{"norm": "layernorm", "depths": [1, 1, 1, 1], "stem": "single", "widths": [192, 240, 288, 368], "rnn_layers": 5, "num_labels": 68, "beta2": 0.95, "beta1": 0.9, "precondition_frequency": 20, "steps": 4700, "epochs": 15.4, "warmup_steps": 230, "adamw_weight_decay_other_params": 0.01}
Rows from block 2 of a small multi-label audio tagger, named by matrix and row number. Each number is 200 + 20 x the weight over its row's rms, rounded and kept within 0 to 999. All counts start at 0.
After each channel's rows are labels from the 100 clips, of 14976, where the channel reaches its highest value: "strongest on" is what is common among them. Only what is clearly more common there than usual is listed. The data: synthesised imitations of 52 everyday sounds, one a clip. In brackets: how many of the 100.
# conv: width-5 conv, stride 2 (model.blocks.2.conv.weight, 288x240x5, each kernel summed), inputs 160-239

conv.199,198,196,201,211,154,200,203,177,199,192,249,209,191,189,177,198,239,189,226,219,183,208,190,161,220,182,194,206,216,176,221,193,205,183,192,192,188,202,200,183,233,215,197,189,209,190,203,229,180,194,212,191,193,185,218,231,206,199,177,198,201,215,239,233,190,212,182,216,203,210,175,200,174,217,221,213,192,191,183,186
strongest on: rumble (65); clipping (25); text has "clipped" (25)

conv.12,199,174,216,203,195,174,217,199,207,158,205,204,184,217,203,191,185,193,208,203,174,174,208,204,205,218,198,180,179,223,191,226,201,196,212,186,173,182,187,220,187,172,204,228,218,191,216,206,188,193,201,189,181,210,218,200,211,187,217,188,210,203,206,201,214,195,211,209,195,193,246,200,237,201,193,198,196,179,195,227
strongest on: machines and effects (58); whoosh (42); waves (35)

conv.106,230,215,236,198,189,196,214,191,222,211,206,198,184,191,217,189,190,196,212,210,198,211,206,193,174,175,212,171,177,176,207,186,164,223,188,199,199,177,196,177,210,224,209,216,233,182,209,183,214,193,216,207,199,186,180,197,166,222,222,191,207,159,200,202,209,187,196,188,220,206,209,175,226,195,198,226,180,220,210,231
strongest on: white noise (33)

conv.22,230,221,226,175,194,200,183,223,188,192,195,188,268,209,185,203,174,175,203,219,203,215,222,180,199,195,167,212,188,192,197,186,211,216,219,198,223,215,198,189,225,209,163,206,202,195,206,219,202,211,221,194,208,215,189,186,204,172,177,217,200,228,212,209,214,244,204,199,221,182,178,208,197,215,181,222,169,171,180,207
strongest on: quiet level (60)

conv.212,191,175,175,222,186,187,174,198,228,207,218,214,222,209,212,182,205,192,199,164,192,183,184,214,201,217,219,187,199,201,221,181,196,194,193,251,218,166,193,211,220,182,200,162,211,193,189,207,190,168,226,215,207,190,203,210,212,206,197,245,186,196,180,227,223,180,190,210,220,171,206,196,151,215,215,192,235,207,194,171
strongest on: machines and effects (81); engine (80)

conv.36,201,194,171,178,188,187,196,205,196,211,206,202,213,159,209,224,212,223,205,193,192,208,194,203,230,200,202,202,189,196,215,170,203,177,201,227,201,224,200,195,184,199,184,227,209,203,188,199,165,197,174,200,191,201,179,224,190,176,232,235,174,180,167,178,205,178,190,216,190,211,200,208,185,215,194,204,235,216,212,173
strongest on: rumble (48); machines and effects (45); thin (high-pass) (33); engine (29)

conv.151,168,204,183,219,183,175,183,229,176,214,220,215,209,225,196,185,183,171,206,209,197,203,205,142,215,206,179,210,198,176,226,193,209,205,179,211,204,173,220,187,184,224,218,209,184,203,187,193,183,184,211,188,201,226,230,243,215,194,189,166,225,219,198,182,195,170,193,207,208,202,221,187,196,160,233,176,128,174,224,229
strongest on: white noise (73)

conv.130,194,182,198,247,198,206,215,189,186,200,207,237,211,207,200,237,223,230,184,228,201,204,221,222,217,211,208,204,214,219,216,206,243,160,191,174,195,194,209,214,186,198,176,197,225,166,193,165,192,210,190,192,194,170,202,181,225,211,224,209,215,215,199,233,193,245,188,194,192,197,160,202,260,242,191,196,236,195,232,174
strongest on: signals (54); fly buzzing (28)

conv.203,198,194,195,188,185,201,203,182,200,184,202,181,151,191,224,234,213,199,207,182,188,227,228,205,202,176,195,201,163,199,263,210,195,203,217,183,188,200,163,233,175,183,196,251,177,201,195,211,223,192,218,203,177,208,143,211,200,194,213,180,199,207,178,165,195,209,169,205,205,249,236,219,201,179,211,172,214,183,168,252
strongest on: frog croaking (48); creak (44)

conv.144,201,176,203,205,206,231,218,208,174,216,176,207,197,192,232,217,206,239,229,182,171,218,193,215,214,205,192,198,187,204,223,190,195,194,167,179,220,192,193,193,210,213,208,161,202,248,195,235,226,215,196,190,209,165,218,192,199,167,189,201,217,215,195,222,212,210,209,193,164,194,197,213,142,212,163,212,195,207,188,187
strongest on: quiet level (69); thin (high-pass) (49); sawing (32)

conv.91,189,203,209,211,217,186,168,193,206,237,198,236,252,221,207,188,200,193,224,216,159,207,190,252,230,195,214,197,217,236,233,193,205,223,229,224,205,216,211,212,200,220,200,198,193,161,216,253,214,212,229,227,206,186,196,223,188,214,214,204,203,205,195,234,209,224,197,192,167,201,185,197,171,202,229,191,188,205,205,205
strongest on: quiet level (67)

conv.285,213,189,197,207,202,210,195,203,165,167,213,179,181,234,217,193,201,235,195,209,173,198,207,187,208,231,174,204,188,205,236,192,215,174,220,245,178,186,221,240,208,197,190,190,202,203,162,193,195,210,218,201,199,184,213,190,205,182,195,202,201,192,200,235,178,191,186,216,199,222,207,203,174,193,196,225,188,196,187,198
strongest on: frog croaking (30)

conv.278,224,208,187,214,182,192,188,193,175,182,220,182,192,198,194,176,192,168,201,197,185,232,227,220,187,204,256,210,177,240,215,182,204,185,213,207,199,182,180,211,211,221,199,192,197,200,185,180,195,207,217,227,209,203,163,191,207,205,164,182,156,205,193,173,200,226,193,202,228,194,163,202,163,191,211,216,226,195,212,176
strongest on: signals (82); siren (81)

conv.261,189,229,204,213,181,218,214,181,206,199,194,209,280,235,184,208,194,138,213,190,226,167,207,228,216,222,212,211,219,211,185,210,240,206,196,208,199,198,182,194,204,212,194,164,192,175,195,227,216,207,186,201,191,183,224,173,237,218,175,183,211,170,205,216,189,213,214,194,216,189,191,198,217,173,171,197,225,221,194,191
strongest on: signals (54); beeping (50)

conv.62,224,176,201,218,206,192,210,209,184,191,171,147,248,184,207,204,201,213,219,190,228,203,194,160,215,204,229,201,244,169,148,198,212,224,215,243,221,208,209,214,158,200,202,224,185,205,207,214,181,197,195,203,211,216,169,217,190,170,206,198,191,205,217,189,198,207,205,202,206,187,216,207,222,220,157,211,209,208,225,155
strongest on: white noise (37); ball bouncing (30)

conv.162,203,199,191,185,199,204,190,210,190,204,189,200,190,181,184,206,192,173,213,167,207,159,196,170,187,212,180,185,181,212,197,186,217,184,223,193,216,186,215,179,187,194,201,218,198,216,223,230,206,144,176,217,220,222,180,211,206,178,226,188,199,201,210,217,201,214,217,220,184,220,226,206,201,191,211,166,156,191,197,163
strongest on: rumble (68)

conv.49,191,176,172,192,189,172,212,199,201,221,195,177,221,203,199,187,208,184,193,189,211,162,205,208,217,170,226,219,211,207,201,197,221,217,157,220,204,221,176,164,177,189,199,196,237,188,206,181,195,218,165,184,195,197,196,204,173,203,210,182,185,190,211,230,190,180,227,200,194,219,212,195,248,207,177,216,170,214,222,208
strongest on: animals (48); howling (38); pink noise (31)

conv.146,230,214,187,190,205,212,197,199,165,212,214,192,256,234,192,180,185,136,228,205,176,211,188,173,209,201,193,216,210,192,237,178,169,181,235,220,198,192,193,208,211,204,190,166,185,214,209,185,198,207,164,203,180,216,201,197,182,192,206,159,228,192,210,206,176,191,180,212,184,216,197,169,176,201,207,192,178,196,195,141
strongest on: machines and effects (51); rumble (33)

conv.78,204,222,190,206,201,188,208,234,219,224,173,241,195,173,190,202,195,164,184,241,205,210,203,182,214,208,154,206,221,183,185,208,181,212,174,208,205,193,230,171,190,218,219,193,233,216,215,206,228,203,237,195,204,231,212,199,183,172,149,188,196,214,159,217,202,223,215,200,205,197,207,207,208,230,200,190,255,189,193,192
strongest on: animals (74); bird chirping (73)

conv.209,174,229,191,202,215,211,198,184,212,184,187,197,188,180,231,249,217,245,204,169,179,241,196,206,190,204,215,176,210,190,205,178,247,199,168,199,201,193,201,217,192,201,182,198,194,210,185,172,192,208,219,205,194,218,180,218,191,224,190,214,195,220,218,211,187,230,177,213,213,194,185,229,180,184,204,230,213,186,185,219
strongest on: rumble (94)

conv.75,197,215,205,231,225,177,171,177,176,193,207,203,206,189,204,231,189,159,183,214,193,202,233,177,233,170,196,188,187,213,185,202,210,202,198,192,196,182,204,184,186,210,211,244,225,172,180,211,219,194,198,241,221,187,166,193,215,176,196,218,180,202,223,193,214,197,147,207,228,216,205,196,184,186,175,224,193,208,173,206
strongest on: signals (30); phone ringing (29)

conv.193,197,177,196,181,223,203,196,174,234,185,181,223,211,191,213,187,229,170,189,201,167,201,171,195,189,177,177,200,232,207,195,196,209,201,214,198,201,218,225,219,177,246,219,148,200,222,200,177,179,206,211,204,211,206,170,209,195,206,169,234,197,207,216,202,217,192,212,175,221,225,187,199,221,182,182,191,188,216,176,217
strongest on: machines and effects (48); pink noise (29); helicopter (26)

conv.118,231,179,183,208,194,184,191,191,224,192,209,174,235,182,252,183,217,186,192,232,180,205,207,188,215,204,235,191,202,174,224,189,170,211,164,201,196,210,220,195,210,218,175,173,224,201,218,192,205,182,210,203,201,173,207,178,211,195,166,202,175,182,180,234,210,207,199,181,197,205,198,247,203,198,208,199,197,205,205,172
strongest on: machines and effects (62); thin (high-pass) (59); sawing (26)

conv.267,220,187,206,220,193,169,192,202,217,169,201,204,173,184,232,191,185,176,193,200,214,193,216,207,211,210,228,192,187,176,197,219,203,209,196,231,216,148,210,165,180,182,180,190,180,220,194,227,222,205,190,205,208,204,190,187,222,217,212,188,195,205,206,201,193,178,192,207,216,178,201,180,192,221,220,222,219,246,206,204
strongest on: machines and effects (57); spray hiss (29)

conv.155,204,209,181,190,177,220,228,194,190,203,202,225,210,239,198,166,179,194,221,244,199,187,176,213,183,186,225,208,181,181,183,207,227,197,186,182,215,171,208,137,219,195,189,198,219,192,216,190,193,196,201,162,192,205,191,215,185,239,216,201,213,193,198,218,191,206,189,178,188,195,189,197,224,197,219,228,197,190,186,232
strongest on: white noise (100)

conv.256,233,193,194,190,197,199,207,209,207,204,218,220,255,239,212,187,214,195,186,218,189,215,181,152,198,187,175,185,184,165,159,208,193,212,215,221,208,179,228,193,186,217,210,189,179,206,198,202,179,201,199,194,219,210,200,212,159,206,232,217,189,171,184,184,201,217,180,194,190,170,185,209,224,190,196,206,174,184,210,238
strongest on: white noise (35); thin (high-pass) (29)

conv.150,170,214,180,198,193,216,204,223,188,193,212,185,199,203,226,219,168,211,257,217,198,168,208,221,191,191,212,200,190,194,216,203,162,196,189,190,199,199,198,199,212,193,217,194,179,250,247,229,176,180,222,214,185,196,223,167,163,193,236,192,248,182,190,218,197,226,222,207,192,232,180,200,158,190,199,210,152,157,187,197
strongest on: quiet level (58); nature (41); wind (27)

conv.174,206,203,196,168,190,220,209,179,213,183,186,194,211,183,201,213,195,202,220,184,163,214,201,232,211,201,181,203,211,207,207,205,202,208,238,188,179,176,236,236,199,217,221,191,205,183,180,244,193,210,182,168,208,199,212,201,213,206,175,198,191,201,183,196,184,177,201,205,174,215,175,196,177,188,215,218,172,230,174,211
strongest on: quiet level (71)

conv.33,194,185,216,161,183,185,204,189,220,167,213,198,171,218,186,235,210,205,200,193,207,194,212,201,209,210,190,188,190,225,182,220,203,215,163,168,196,206,207,195,184,188,209,202,211,210,212,171,172,180,202,252,203,205,187,184,223,177,205,182,211,177,222,180,224,185,207,211,206,191,247,194,185,196,196,210,145,210,208,227
strongest on: machines and effects (66); sawing (59)

conv.6,204,219,196,170,203,180,179,194,178,185,174,199,152,200,207,207,197,193,199,162,191,215,223,212,176,177,180,227,230,195,232,201,187,180,180,185,194,206,178,211,203,188,196,267,183,207,188,188,202,201,191,227,201,175,175,163,195,223,182,206,188,181,202,184,208,170,188,197,213,247,183,190,253,199,186,202,170,200,210,244
strongest on: signals (35); beeping (34)

conv.258,185,198,169,177,172,199,185,174,195,213,216,189,248,254,210,192,215,177,213,208,211,196,217,227,183,177,211,216,212,217,195,221,183,222,206,176,198,184,193,203,197,223,200,173,201,196,193,170,198,222,199,178,201,197,187,209,201,200,182,197,166,214,198,206,212,188,210,209,192,182,232,206,181,210,193,207,181,209,190,183
strongest on: white noise (56); muffled (low-pass) (30)

conv.109,231,195,192,205,205,252,213,209,219,158,176,189,149,182,218,198,219,182,181,198,222,192,224,204,164,201,202,181,183,179,177,183,206,207,218,215,189,133,193,219,204,195,204,196,166,200,192,214,173,223,192,219,199,196,202,177,196,231,182,159,203,176,205,222,208,222,193,235,230,172,226,193,199,192,162,172,203,194,182,226
strongest on: white noise (99)

conv.255,210,196,213,173,206,199,214,208,245,233,181,180,242,177,138,196,197,199,181,194,158,258,207,186,190,218,199,202,180,241,205,173,199,204,209,226,183,206,181,238,198,188,218,198,172,221,200,195,191,216,211,211,194,224,227,179,196,203,171,177,198,233,177,196,193,203,205,178,181,234,183,182,164,162,198,189,222,210,219,201
strongest on: quiet level (58); animals (50); meowing (49)